Rows from expert 10 of block 3 of the image encoder, named by matrix and row number. Rows with one number belong to one neuron. Each number is 200 + 40 x the weight over its row's rms, rounded and kept within 0 to 999. All counts start at 0. After the name is the row's rms in percent of the matrix's.
# up: expert up (encoder.blocks.3.mlp.up, 16x64x128), inputs 0-63
# down: expert down (encoder.blocks.3.mlp.down, 16x128x64, transposed), outputs 0-63
up.14,098,138,238,140,181,238,212,231,192,209,181,200,283,164,181,221,189,240,114,219,176,218,221,184,200,214,135,243,257,230,194,237,195,220,229,229,215,270,187,206,165,211,173,203,222,186,218,154,203,172,153,99,211,178,185,165,266,246,224,182,171,166,184,185,226
down.14,093,211,201,235,210,160,180,171,222,194,183,238,120,169,215,182,158,177,191,193,195,206,239,200,205,157,294,188,116,198,200,179,215,147,176,186,231,151,238,155,220,162,189,209,188,174,130,208,254,229,203,292,229,167,136,225,164,245,194,210,223,265,170,257,202
up.15,118,177,196,202,194,236,174,191,213,189,173,170,184,193,250,186,160,225,162,271,178,187,253,167,108,205,184,213,148,155,187,250,172,209,190,125,243,178,151,207,164,233,210,180,232,161,168,188,229,140,210,226,182,187,184,247,303,232,140,121,221,191,227,173,156
down.15,108,162,171,176,132,149,186,214,177,264,180,176,198,215,211,230,210,182,167,168,165,193,190,150,282,217,221,171,207,246,181,136,194,157,182,255,181,197,230,208,259,211,196,188,169,174,184,157,109,191,185,188,229,92,216,229,133,173,267,286,181,248,118,230,188
up.16,088,184,143,197,254,174,211,224,209,210,227,201,251,280,220,149,262,255,270,234,230,248,149,153,217,220,192,234,257,208,196,151,124,187,182,250,166,265,157,213,163,186,199,165,221,184,164,237,164,240,219,151,231,216,182,175,154,146,71,146,175,308,182,173,149
down.16,088,213,225,159,203,246,142,243,184,226,135,216,153,153,205,246,186,141,159,196,167,165,181,238,194,125,217,199,148,254,224,244,238,227,175,183,178,150,194,252,249,199,176,223,206,197,260,196,211,242,132,225,209,232,309,221,149,248,298,227,180,144,206,240,261
up.17,087,192,190,205,261,224,241,242,164,163,267,212,219,246,198,200,245,107,200,169,243,174,175,224,277,161,236,186,249,287,160,200,171,229,204,178,171,164,281,164,204,180,209,218,243,197,136,221,198,189,218,219,167,164,177,198,182,249,148,264,240,232,227,259,214
down.17,099,275,146,257,175,180,147,205,180,216,163,272,209,244,235,164,120,230,227,192,226,273,162,165,222,195,143,193,160,170,250,188,242,173,237,188,281,192,192,236,172,141,213,180,200,207,206,199,242,232,172,174,227,276,235,136,240,165,182,117,124,249,195,131,262
up.18,084,188,221,217,208,194,248,293,233,197,204,224,183,203,169,288,141,184,175,148,237,166,194,184,219,179,163,223,217,205,257,145,257,154,242,216,191,209,199,142,213,146,171,230,227,204,270,198,176,277,221,228,212,182,211,286,197,213,156,170,164,167,232,188,191
down.18,078,292,211,214,161,210,204,130,214,239,168,204,210,183,258,178,246,218,231,206,189,291,146,261,191,163,211,218,183,147,206,212,130,199,188,221,253,244,218,123,180,233,307,155,170,200,142,200,206,187,173,151,113,266,249,183,226,261,188,230,185,174,248,222,242
up.19,089,251,162,129,194,206,146,179,205,275,179,238,267,191,180,173,215,195,207,188,190,274,186,248,194,158,225,220,102,161,246,189,244,188,216,199,231,252,121,211,197,205,194,195,187,249,210,151,220,201,134,139,219,243,184,160,235,271,234,270,179,133,228,197,222
down.19,103,191,208,239,130,185,248,149,196,188,230,144,214,167,240,185,128,170,164,202,251,154,137,194,211,181,219,203,249,335,167,158,162,223,189,209,166,177,258,183,203,149,174,222,204,187,156,223,220,165,233,260,184,218,212,267,174,137,178,163,168,261,189,193,191
up.20,103,226,251,219,209,278,224,279,82,227,226,265,254,231,166,230,192,285,187,138,192,257,232,183,175,241,160,141,197,213,175,150,175,191,199,185,125,181,155,205,202,167,162,291,214,256,253,206,204,237,155,215,204,245,177,175,188,200,230,155,210,195,192,211,255
down.20,103,203,156,274,237,189,160,202,308,200,235,161,224,166,273,208,259,177,225,243,180,234,206,235,240,160,164,226,164,137,270,196,232,235,179,184,239,213,217,129,233,273,135,179,213,172,189,280,214,180,173,143,199,224,271,249,184,167,228,197,188,252,264,255,158
up.21,103,218,165,210,183,233,179,240,206,225,209,242,114,240,205,197,309,172,248,166,167,217,179,176,265,259,200,103,226,212,203,231,206,167,202,241,193,221,249,191,292,231,192,144,194,147,200,231,226,189,203,179,171,192,247,193,211,186,196,246,201,172,156,174,192
down.21,097,249,217,173,191,181,256,161,204,171,248,174,303,227,157,190,139,193,110,228,181,215,178,155,123,144,178,276,204,218,153,167,231,223,208,213,138,183,156,253,138,240,170,232,193,240,271,227,123,159,175,154,248,190,201,190,233,169,222,184,181,152,132,256,259
up.22,110,196,144,125,262,288,148,202,224,184,183,216,226,182,208,203,192,191,172,219,175,207,201,150,173,211,158,168,186,229,139,181,175,166,167,245,265,149,188,224,225,259,195,91,216,210,163,239,186,225,175,181,170,173,161,213,271,222,150,174,153,149,162,232,160
down.22,106,135,252,246,114,142,158,191,155,194,207,191,148,210,163,196,216,166,189,191,162,213,197,139,213,169,262,189,204,216,175,155,144,234,215,210,162,226,202,112,231,138,172,178,184,182,212,126,214,135,221,207,227,184,200,216,155,241,238,251,221,231,205,227,201
up.23,099,210,155,211,145,279,150,251,166,236,178,187,230,210,225,218,214,143,316,286,209,186,142,197,206,145,230,168,255,176,192,201,150,189,214,233,123,176,152,189,193,210,199,209,172,168,157,178,257,137,169,197,199,117,193,177,208,215,217,209,243,233,158,214,208
down.23,090,181,236,212,203,230,189,129,254,155,268,190,217,216,176,173,170,210,124,107,185,248,280,128,242,233,167,239,187,213,167,224,237,208,191,151,186,205,165,219,214,227,184,237,230,263,282,261,197,241,228,193,129,217,168,246,205,160,251,193,128,123,211,222,180
up.24,111,213,150,213,152,141,153,203,182,238,143,243,226,235,215,218,179,147,204,98,234,205,174,198,203,243,207,163,173,164,244,222,236,199,238,218,167,138,248,233,216,180,188,173,171,244,241,245,212,229,176,248,226,222,118,140,186,213,216,163,253,166,200,198,197
down.24,110,172,243,164,246,207,257,172,272,207,239,144,182,185,191,192,160,215,160,284,235,218,170,221,202,170,142,153,182,231,166,195,171,210,191,145,273,265,119,164,209,211,239,201,227,193,197,204,217,201,186,216,188,150,194,233,170,208,227,188,169,211,246,249,182
up.25,109,187,215,187,179,242,236,164,207,209,143,174,225,220,226,153,212,187,224,240,163,159,238,252,231,285,216,256,232,198,173,140,237,209,264,199,148,235,112,151,141,165,234,222,205,163,167,192,231,219,236,188,242,224,306,193,179,174,283,182,187,156,191,220,234
down.25,108,234,190,250,216,153,218,265,125,226,274,197,199,145,220,211,226,178,207,240,241,211,191,205,232,181,180,183,237,221,242,216,216,234,158,154,258,190,236,224,216,218,216,186,180,205,278,157,191,195,137,210,150,187,84,221,160,241,169,136,216,188,212,149,170
up.26,092,191,164,138,235,175,166,227,213,260,223,228,233,232,255,239,201,186,193,181,227,232,273,128,211,198,186,221,188,163,207,199,268,156,238,252,145,290,159,206,269,232,199,188,211,218,184,207,214,220,192,158,164,280,232,168,169,205,214,207,204,206,210,210,232
down.26,094,223,182,170,207,224,218,189,228,135,251,206,201,191,151,157,197,199,194,215,161,135,125,265,152,192,184,166,226,251,237,238,204,331,187,180,181,174,252,226,210,239,243,172,206,266,225,204,127,196,222,171,161,184,226,213,198,224,179,198,220,145,203,215,217
up.27,104,216,166,166,247,250,190,197,97,185,199,174,155,239,229,181,202,171,206,163,196,169,220,227,234,163,148,178,176,235,230,180,251,143,176,170,204,170,206,123,173,251,197,162,216,218,223,130,144,228,218,265,263,212,236,136,210,235,210,160,217,198,175,264,301
down.27,112,225,237,230,145,132,214,232,268,233,233,277,185,190,189,213,185,182,221,205,175,264,184,185,148,199,264,186,249,225,217,236,179,226,207,206,160,220,184,269,149,167,152,261,220,218,249,230,239,242,202,156,151,176,128,220,179,207,205,186,203,231,252,145,152
up.28,095,241,172,159,256,158,164,168,251,199,204,194,262,253,225,133,177,274,196,188,263,191,146,204,123,192,99,324,167,174,157,232,182,190,183,240,212,193,205,206,220,146,227,166,280,192,138,169,215,174,235,219,234,255,202,207,205,174,166,184,196,239,180,237,195
down.28,100,186,174,166,192,207,216,191,228,238,179,211,193,190,194,270,201,178,164,222,200,173,257,129,253,221,274,136,147,215,232,139,177,197,174,118,154,266,125,211,196,238,219,220,221,153,290,174,222,207,187,151,239,208,221,179,197,181,208,241,181,164,189,225,155
up.29,105,189,212,220,188,200,169,245,167,143,238,187,223,116,95,170,235,152,228,187,241,214,230,258,186,114,189,259,260,160,244,155,202,193,179,196,119,142,209,247,132,279,245,206,239,207,229,289,182,199,213,201,148,181,216,209,152,172,196,251,179,209,170,135,131
down.29,103,181,182,145,183,219,142,225,240,190,172,203,223,253,229,244,173,266,129,190,158,199,176,195,178,186,172,106,142,85,164,205,228,170,220,259,242,203,196,178,178,122,127,190,185,182,143,177,175,264,181,154,177,232,148,193,191,243,230,164,156,163,319,281,262
up.30,116,187,259,206,217,202,292,239,219,141,222,264,216,218,238,199,214,151,183,157,208,136,217,135,235,259,270,205,210,157,254,207,198,169,148,231,260,185,175,183,198,232,147,164,160,194,265,194,239,198,171,221,184,154,254,236,242,187,227,139,212,181,170,169,156
down.30,109,122,127,175,171,189,123,210,203,230,210,136,142,192,199,211,164,253,209,194,202,253,218,240,122,136,189,139,184,233,147,232,179,257,240,194,160,124,214,241,203,176,216,219,237,200,102,227,170,215,236,186,193,189,179,182,199,216,192,234,172,252,167,233,196
up.31,095,208,196,207,149,230,178,189,213,153,197,171,195,255,128,134,278,181,244,194,149,139,218,178,216,190,160,176,210,195,250,203,262,216,247,138,183,132,162,188,203,178,260,218,263,154,177,200,269,224,284,219,244,146,213,153,182,245,239,249,193,226,266,184,284
down.31,088,214,194,238,181,224,281,213,212,177,191,176,235,147,245,238,118,154,228,226,302,258,137,176,226,189,182,152,206,114,199,246,213,175,167,204,181,283,197,246,261,200,145,170,144,215,167,155,237,203,158,185,228,209,157,213,217,78,172,172,207,161,238,177,162
up.32,097,157,209,141,206,234,221,203,212,210,203,146,210,220,245,224,167,184,190,176,257,184,165,235,214,247,154,272,230,207,226,186,171,240,266,154,233,248,119,200,165,150,164,225,264,149,258,153,174,284,172,229,234,246,189,215,243,199,127,166,197,229,165,220,264
down.32,097,193,177,189,181,148,230,215,184,248,183,232,179,264,187,214,213,244,230,235,206,154,236,103,156,150,201,199,134,204,202,197,242,172,209,206,187,153,258,187,238,219,273,207,153,175,191,234,190,139,184,189,132,194,208,205,174,263,235,244,232,138,220,197,122
up.33,085,227,164,212,262,202,240,205,269,220,260,208,189,243,172,114,223,158,189,201,166,133,199,139,125,234,205,221,237,197,172,203,168,246,281,229,95,265,166,161,304,211,210,179,202,176,276,190,222,177,133,180,185,169,227,213,124,197,185,173,169,132,200,214,257
down.33,092,224,204,182,164,166,177,167,166,177,183,148,222,175,214,236,237,200,174,218,243,225,148,183,267,175,155,162,208,186,186,135,194,234,146,201,239,182,179,264,169,132,202,278,177,180,87,196,207,223,185,207,257,309,219,180,240,179,170,146,221,276,221,152,163
up.34,098,169,240,219,229,170,183,218,226,199,171,266,154,146,157,221,241,215,207,229,133,178,164,252,235,132,254,189,271,250,233,124,150,187,209,127,156,197,192,219,174,142,176,145,182,227,184,266,172,224,248,187,244,210,216,136,149,268,200,127,252,260,188,111,190
down.34,103,250,188,191,170,228,266,255,196,212,202,172,222,185,166,206,174,188,223,263,271,236,188,180,165,248,157,184,201,129,219,123,209,238,148,179,181,197,179,107,183,198,259,255,197,229,240,169,288,201,158,193,139,219,234,278,281,180,162,218,214,132,191,232,247
up.35,089,243,165,187,246,232,236,216,171,193,201,217,191,243,128,239,169,211,132,203,204,193,195,157,166,113,195,111,220,133,270,98,246,133,176,184,199,214,199,185,211,218,248,171,209,187,260,188,206,229,187,191,114,218,215,238,264,152,218,279,209,249,234,209,234
down.35,095,203,216,176,207,216,227,265,225,215,195,215,190,150,178,184,269,203,252,176,266,242,182,210,209,287,168,291,230,235,185,223,142,229,240,253,239,235,176,185,198,142,173,275,202,214,205,182,174,163,269,221,304,198,147,156,242,249,171,147,154,175,193,193,217
up.36,097,183,233,202,229,196,195,266,207,113,187,198,186,222,256,172,186,220,136,152,214,264,198,237,202,173,225,170,205,168,147,154,266,144,201,196,181,211,189,228,203,164,94,267,263,227,251,182,176,191,176,272,210,179,212,140,206,188,211,137,264,210,162,233,154
down.36,095,212,147,205,167,175,273,186,221,243,165,154,294,246,157,224,183,127,259,263,146,177,180,114,181,198,205,210,131,180,215,189,147,236,231,227,224,227,225,187,165,157,264,174,110,207,155,211,237,216,202,167,212,216,181,223,179,231,186,215,152,141,194,156,137
up.37,114,265,246,231,234,202,211,198,176,274,195,114,159,156,167,132,152,128,236,194,184,193,227,194,158,269,239,219,162,153,248,191,211,198,186,110,215,148,195,279,148,228,245,165,196,270,170,180,197,184,272,256,262,233,152,244,217,187,210,197,242,174,207,220,220
down.37,125,158,250,204,219,247,225,165,258,170,125,224,217,204,276,213,230,259,147,242,276,189,245,142,285,136,176,216,207,245,176,224,155,194,165,244,251,306,186,167,299,260,188,255,235,217,184,244,186,197,148,176,184,154,210,149,224,130,209,222,103,220,215,203,144
up.38,107,209,167,214,249,225,240,247,183,123,220,84,188,131,187,153,214,219,169,279,185,162,231,229,186,234,185,194,141,161,187,185,138,209,192,158,200,217,258,188,185,184,153,181,177,185,250,269,170,266,195,179,181,193,187,199,175,257,233,218,160,236,186,196,188
down.38,109,209,245,179,167,177,158,196,179,292,173,201,150,230,241,272,117,143,192,212,187,181,186,244,211,181,226,168,243,232,185,176,174,178,229,240,231,230,191,211,199,231,235,217,202,211,143,195,276,210,202,150,200,167,206,205,232,194,137,198,247,201,272,176,205
up.39,106,231,101,156,241,197,174,268,183,227,192,215,232,232,173,142,211,228,182,260,190,256,194,153,117,181,157,247,226,175,146,166,166,226,205,204,199,263,245,179,139,241,257,185,259,217,249,200,274,215,180,203,183,166,226,162,205,197,222,208,219,317,248,212,230
down.39,098,169,256,225,184,222,146,176,262,226,185,193,159,133,236,261,172,111,195,155,192,194,208,218,203,206,219,94,136,217,237,227,186,224,203,172,170,155,137,118,245,191,157,241,194,119,220,234,188,215,175,231,248,226,133,226,175,197,228,257,199,138,217,286,167
up.40,082,236,124,224,185,235,310,181,184,252,220,255,125,170,223,174,170,224,149,194,178,195,224,159,277,140,247,115,164,208,224,223,284,205,269,183,171,211,213,220,151,147,175,209,205,130,191,195,210,201,163,209,217,149,181,227,222,309,184,166,207,119,189,198,126
down.40,093,154,296,167,203,142,124,195,228,165,137,181,255,160,213,195,146,197,209,134,221,211,227,207,176,197,147,209,194,210,155,177,84,184,135,226,204,153,157,106,222,245,152,250,217,208,162,236,160,204,218,150,199,215,167,142,280,141,228,210,124,236,174,178,272
up.41,077,177,156,180,167,176,223,227,197,161,183,174,214,226,180,178,180,247,159,195,228,177,190,219,115,166,134,112,261,204,291,212,184,265,134,142,199,182,111,201,179,234,178,267,165,214,229,182,197,216,206,179,255,267,174,201,190,180,116,170,225,199,269,146,251
down.41,086,248,219,244,243,202,153,267,238,214,210,251,156,193,221,259,199,244,251,211,183,244,196,280,193,213,273,256,132,158,180,233,209,101,254,230,198,251,201,180,210,162,157,166,215,159,172,207,203,175,203,231,235,189,257,203,207,140,169,253,155,173,203,251,152
up.42,117,170,173,233,278,249,177,177,320,241,142,217,181,117,259,281,116,166,184,175,174,214,224,164,188,193,196,172,175,232,181,154,208,202,191,214,269,138,216,201,226,216,231,216,218,217,184,279,196,215,219,168,234,200,194,265,188,212,175,215,185,224,178,265,188
down.42,106,212,175,204,152,174,202,301,145,139,200,240,173,280,225,104,264,200,187,232,184,169,130,203,212,226,175,206,226,181,214,229,133,228,241,199,131,191,175,188,189,160,168,160,225,192,188,140,183,226,123,222,220,192,185,143,210,174,222,168,213,201,158,162,192
up.43,112,213,175,207,268,192,102,251,214,207,247,242,189,159,225,208,187,174,204,192,191,201,119,181,199,191,160,258,120,236,161,155,122,184,225,225,224,134,207,179,198,205,202,107,175,212,138,109,199,168,164,191,244,189,169,278,209,170,170,226,241,207,177,124,205
down.43,105,182,215,237,168,223,243,212,195,177,104,186,172,233,168,158,196,200,198,208,201,177,259,233,195,156,263,234,262,180,262,203,256,169,160,145,210,231,202,195,159,182,240,240,225,218,204,274,177,224,220,206,152,191,191,125,241,229,236,176,225,143,248,265,205
up.44,093,266,194,229,210,229,159,134,216,190,296,177,190,265,145,173,177,144,224,171,217,157,230,269,223,218,224,250,214,190,224,139,206,240,263,245,209,115,195,213,185,228,255,193,203,159,180,195,197,180,181,176,133,142,235,236,231,234,111,229,191,229,109,194,223
down.44,086,165,168,229,150,179,277,223,162,190,190,236,202,177,265,179,206,230,192,213,216,228,216,147,142,178,239,160,139,201,176,264,205,234,164,209,178,268,175,178,196,183,153,135,160,227,155,212,186,193,232,242,178,233,264,139,142,166,255,173,184,236,235,188,161
up.45,081,201,175,237,201,244,252,158,193,173,207,155,156,155,249,187,255,199,194,229,164,246,236,187,231,171,233,218,240,156,199,143,222,222,244,201,207,166,184,236,182,171,286,257,243,279,282,205,153,213,190,205,185,223,216,245,162,206,235,232,218,162,151,169,194
down.45,096,208,217,199,169,194,181,178,172,181,209,240,277,237,162,236,170,212,229,162,208,202,174,210,177,194,206,176,195,217,169,261,127,189,159,278,190,136,174,147,234,189,155,146,230,126,100,220,209,230,160,132,222,119,189,190,302,206,225,184,236,229,224,227,234
up.46,110,292,148,180,178,129,218,200,254,121,278,205,154,197,158,153,188,82,266,154,145,234,240,175,174,250,148,161,200,274,195,203,185,141,165,196,213,188,235,208,203,188,177,214,196,182,167,158,131,216,197,168,218,153,253,254,191,193,142,268,207,204,207,209,166
down.46,102,144,199,185,257,229,201,234,143,244,184,179,150,181,193,178,161,244,130,200,245,276,132,186,198,134,253,250,193,103,188,185,201,226,219,215,183,191,202,170,166,243,183,159,159,238,215,218,234,152,217,235,259,270,147,159,110,155,206,179,213,208,178,181,254
up.47,087,231,206,170,197,152,213,160,207,205,144,158,201,211,143,259,193,241,179,194,221,279,222,221,183,222,137,262,219,151,153,306,272,164,160,156,255,217,233,245,254,202,233,125,265,175,224,161,231,240,228,174,200,134,136,191,213,201,159,158,228,137,206,171,234
down.47,084,201,178,132,219,248,261,232,261,168,155,163,190,189,248,175,189,165,238,178,177,81,181,190,208,165,222,152,199,272,196,106,148,247,210,191,228,185,145,150,192,181,174,220,147,243,207,246,211,197,194,201,234,199,195,254,272,269,169,228,248,291,181,194,129
up.48,119,210,157,228,237,183,162,143,217,184,199,161,163,190,268,195,116,217,287,263,270,149,185,267,243,210,188,261,188,150,216,183,257,197,169,184,202,204,146,155,194,234,187,253,211,208,170,227,205,241,144,255,180,198,208,252,156,142,194,261,261,260,222,238,195
down.48,113,182,292,232,178,201,236,259,222,218,248,194,212,238,215,232,345,183,127,141,150,185,256,173,109,177,207,182,185,255,173,240,161,245,279,178,267,175,227,249,185,248,198,175,162,215,274,153,229,132,229,157,149,179,206,207,222,222,157,157,174,213,223,177,213
up.49,103,208,160,218,171,267,198,100,223,238,231,199,240,158,185,250,215,132,225,170,164,169,225,260,230,137,169,81,200,270,210,236,216,137,255,175,155,248,210,212,182,308,183,237,191,213,212,162,188,152,147,259,183,168,185,259,199,222,244,190,235,245,181,215,145
down.49,101,215,264,134,223,147,214,233,288,142,182,205,179,183,220,159,192,279,180,133,191,203,217,150,184,219,260,226,223,146,247,180,165,242,174,259,167,162,214,174,247,135,168,239,218,210,169,219,231,161,222,144,221,257,186,158,175,142,174,244,178,184,207,237,247
up.50,105,269,186,171,183,214,219,188,224,269,198,160,215,186,244,195,179,276,178,259,141,159,122,228,189,251,196,239,127,184,170,172,170,177,206,234,230,230,154,94,223,260,211,188,150,208,237,214,194,179,288,230,163,193,194,255,261,229,138,179,189,273,187,174,191
down.50,098,162,181,209,237,176,208,250,189,215,209,172,201,192,229,242,185,136,172,176,235,223,254,175,191,158,217,206,266,187,165,242,234,222,180,174,155,173,210,254,193,176,204,188,297,200,195,215,162,176,153,262,243,136,231,216,163,197,277,299,221,166,143,299,187
up.51,112,167,176,191,244,288,159,217,188,170,221,226,204,213,118,227,169,150,199,247,265,236,252,214,135,175,179,209,237,191,148,224,303,215,219,146,168,208,222,174,235,190,226,200,172,139,191,145,221,201,185,198,196,212,99,158,227,269,273,127,272,283,185,221,202
down.51,116,187,240,174,131,135,224,197,255,219,126,192,201,183,246,211,223,219,197,182,162,193,161,159,284,203,181,252,212,206,197,126,124,204,163,241,245,140,180,232,163,231,243,239,241,241,198,286,195,197,194,203,176,250,241,188,193,118,121,248,150,147,234,179,181
up.52,080,171,226,209,137,269,183,172,252,234,202,172,176,159,163,177,164,129,185,245,249,208,140,245,256,185,272,255,288,109,274,164,176,212,242,189,187,154,209,250,161,203,203,294,238,195,210,186,220,251,182,297,217,202,210,195,248,183,196,181,179,188,195,176,264
down.52,091,256,168,178,178,145,272,189,171,161,171,165,265,210,186,214,190,261,228,214,238,214,292,228,210,219,122,211,164,235,179,137,176,205,145,298,200,173,233,206,168,178,229,169,175,202,225,206,207,189,211,123,157,220,221,228,124,206,274,249,128,203,254,199,92
up.53,092,182,159,182,182,226,240,203,270,175,236,198,283,168,158,188,169,191,218,218,208,184,198,233,177,176,170,281,233,160,156,214,189,234,277,200,232,345,260,196,138,192,271,242,158,216,164,232,257,183,220,114,199,200,197,170,130,196,182,185,201,250,198,160,173
down.53,091,241,283,210,215,255,144,190,88,233,177,238,240,234,160,248,162,226,201,154,197,185,203,186,264,212,190,123,227,235,212,171,191,146,232,276,188,132,165,235,213,90,215,179,216,217,174,256,189,228,155,252,164,275,167,169,243,234,173,186,206,168,289,273,188
up.54,101,135,215,227,199,235,234,290,294,183,177,294,178,195,201,213,128,223,190,148,214,220,156,202,243,179,198,168,247,253,255,164,197,219,185,248,182,247,149,227,223,174,221,182,239,198,270,211,176,317,176,161,159,215,201,163,201,133,247,145,186,281,156,233,203
down.54,097,216,195,183,193,163,186,189,190,156,231,127,216,162,158,224,246,193,110,236,258,244,195,258,173,184,220,253,164,154,205,213,170,197,265,136,239,161,217,184,215,188,204,278,140,245,139,146,174,163,212,182,156,193,277,133,256,272,178,197,201,159,252,157,240
up.55,098,261,198,130,183,178,143,176,175,206,172,222,228,213,249,172,168,140,257,140,150,255,199,167,151,224,149,228,211,154,173,192,216,171,210,243,136,227,214,215,168,223,225,121,189,207,168,212,224,220,180,208,226,253,139,111,183,179,191,222,212,182,230,191,206
down.55,106,175,198,206,247,248,203,221,212,210,181,219,164,161,180,173,220,249,119,206,217,188,188,244,196,178,200,166,113,255,258,246,206,192,182,148,202,227,180,183,228,228,188,180,260,195,221,151,176,244,172,226,212,157,227,286,210,200,188,239,214,196,210,186,203
up.56,097,211,184,188,172,189,177,237,230,185,236,257,274,186,197,209,215,192,249,232,202,206,163,286,288,188,176,203,245,215,202,223,198,219,232,215,183,222,226,171,250,253,119,216,157,189,225,181,130,248,99,170,206,177,197,160,109,193,159,219,165,217,165,232,189
down.56,100,198,238,190,215,197,161,182,174,204,146,222,90,229,217,188,120,211,105,173,199,176,234,128,174,149,196,262,237,239,276,189,196,204,129,222,190,154,197,277,163,146,230,160,240,238,173,289,251,193,289,239,227,229,166,229,223,197,237,181,183,156,298,205,249
up.57,095,206,123,214,150,250,238,241,242,207,212,164,162,181,194,189,184,228,148,200,200,219,190,93,277,248,190,127,254,228,232,179,186,173,247,188,205,172,183,200,198,209,181,167,205,228,194,177,249,125,247,207,187,186,190,237,226,214,259,204,263,257,257,168,185
down.57,091,194,302,182,213,185,203,133,211,178,165,177,301,186,226,194,166,177,274,179,227,183,226,247,191,158,224,269,227,79,163,252,183,219,170,236,216,227,225,218,177,193,241,214,154,171,173,208,207,210,157,231,220,185,191,166,181,140,185,192,156,98,200,170,277
up.58,106,169,237,137,250,185,298,191,270,220,204,201,166,218,242,178,203,247,131,178,168,202,165,174,144,220,185,215,200,186,165,198,201,162,142,146,203,192,165,181,197,225,223,106,266,116,159,191,210,186,275,140,181,171,236,225,240,163,157,265,105,174,219,204,220
down.58,106,196,148,196,174,193,160,188,160,210,220,196,166,216,201,196,212,147,227,209,220,203,230,215,201,250,199,209,247,201,176,205,149,214,228,226,186,142,228,243,192,189,95,271,166,191,188,176,148,204,191,207,270,186,203,180,182,259,158,210,302,280,104,133,211
up.59,101,242,167,235,211,262,195,318,226,230,188,238,151,211,248,131,204,135,231,170,264,143,239,248,169,189,160,195,187,253,174,189,232,213,212,126,165,215,184,250,157,142,193,181,219,189,181,128,222,236,149,233,144,199,144,244,206,235,185,99,244,211,185,180,235
down.59,104,190,200,163,162,160,238,140,190,135,230,182,222,208,167,251,198,193,180,254,176,200,186,141,222,222,203,261,241,153,242,184,173,221,179,246,247,192,163,190,207,242,228,257,146,267,263,250,186,213,223,193,204,218,252,144,238,120,227,234,180,274,179,277,221
up.60,100,210,255,236,188,215,149,231,173,176,212,218,237,242,267,231,190,203,227,83,197,130,221,189,157,212,145,219,121,120,192,185,296,209,187,240,258,225,244,230,142,175,197,195,186,204,152,169,219,195,173,194,184,277,226,176,207,223,244,174,206,224,203,178,252
down.60,104,203,160,147,239,217,217,206,256,244,121,140,184,240,178,155,154,146,218,282,207,243,127,181,209,211,251,171,234,260,303,214,74,223,196,192,164,246,205,175,197,196,242,222,183,162,191,178,184,187,159,189,244,114,183,191,199,174,161,213,153,178,225,164,104
up.61,095,226,246,140,180,155,194,233,277,182,224,266,205,249,158,259,166,153,187,205,193,246,190,183,217,155,161,191,193,239,205,212,231,219,161,264,125,179,195,199,218,155,261,180,250,203,202,232,192,131,190,250,150,96,301,265,196,201,127,142,153,189,211,125,136
down.61,107,215,196,332,173,178,190,167,181,147,228,237,250,189,216,259,189,305,172,193,252,220,198,138,201,264,207,244,202,175,172,226,224,238,261,158,244,216,269,179,128,212,232,223,160,106,234,186,237,208,151,173,233,265,177,196,140,186,243,263,213,219,192,285,211
up.62,097,164,168,274,138,147,189,175,217,240,304,212,187,317,179,216,138,223,208,176,207,172,178,188,238,225,190,199,207,210,214,194,261,213,145,219,278,218,144,124,215,169,241,205,212,245,209,228,228,204,202,212,138,177,181,199,136,176,187,238,167,195,169,176,178
down.62,097,235,211,181,317,194,176,239,214,224,143,236,275,194,200,236,263,191,218,200,176,240,287,223,179,179,260,213,274,172,165,181,172,217,213,263,149,169,242,243,102,284,134,172,213,209,238,236,177,175,171,204,229,140,226,226,223,260,196,156,294,201,234,192,238
up.63,095,225,257,210,105,129,159,202,208,197,134,190,205,180,94,152,230,203,218,160,195,188,265,213,168,175,221,181,259,125,217,232,301,218,168,180,253,176,282,163,126,189,171,193,204,220,221,220,151,219,198,199,221,213,215,223,149,259,193,208,212,128,200,180,160
down.63,091,154,102,206,298,235,211,208,266,208,222,203,196,232,231,258,160,239,180,224,265,156,188,222,217,206,165,182,97,247,140,195,148,234,216,213,214,233,108,262,243,253,224,177,145,226,157,178,243,186,201,178,234,131,173,223,196,164,191,247,193,241,219,177,226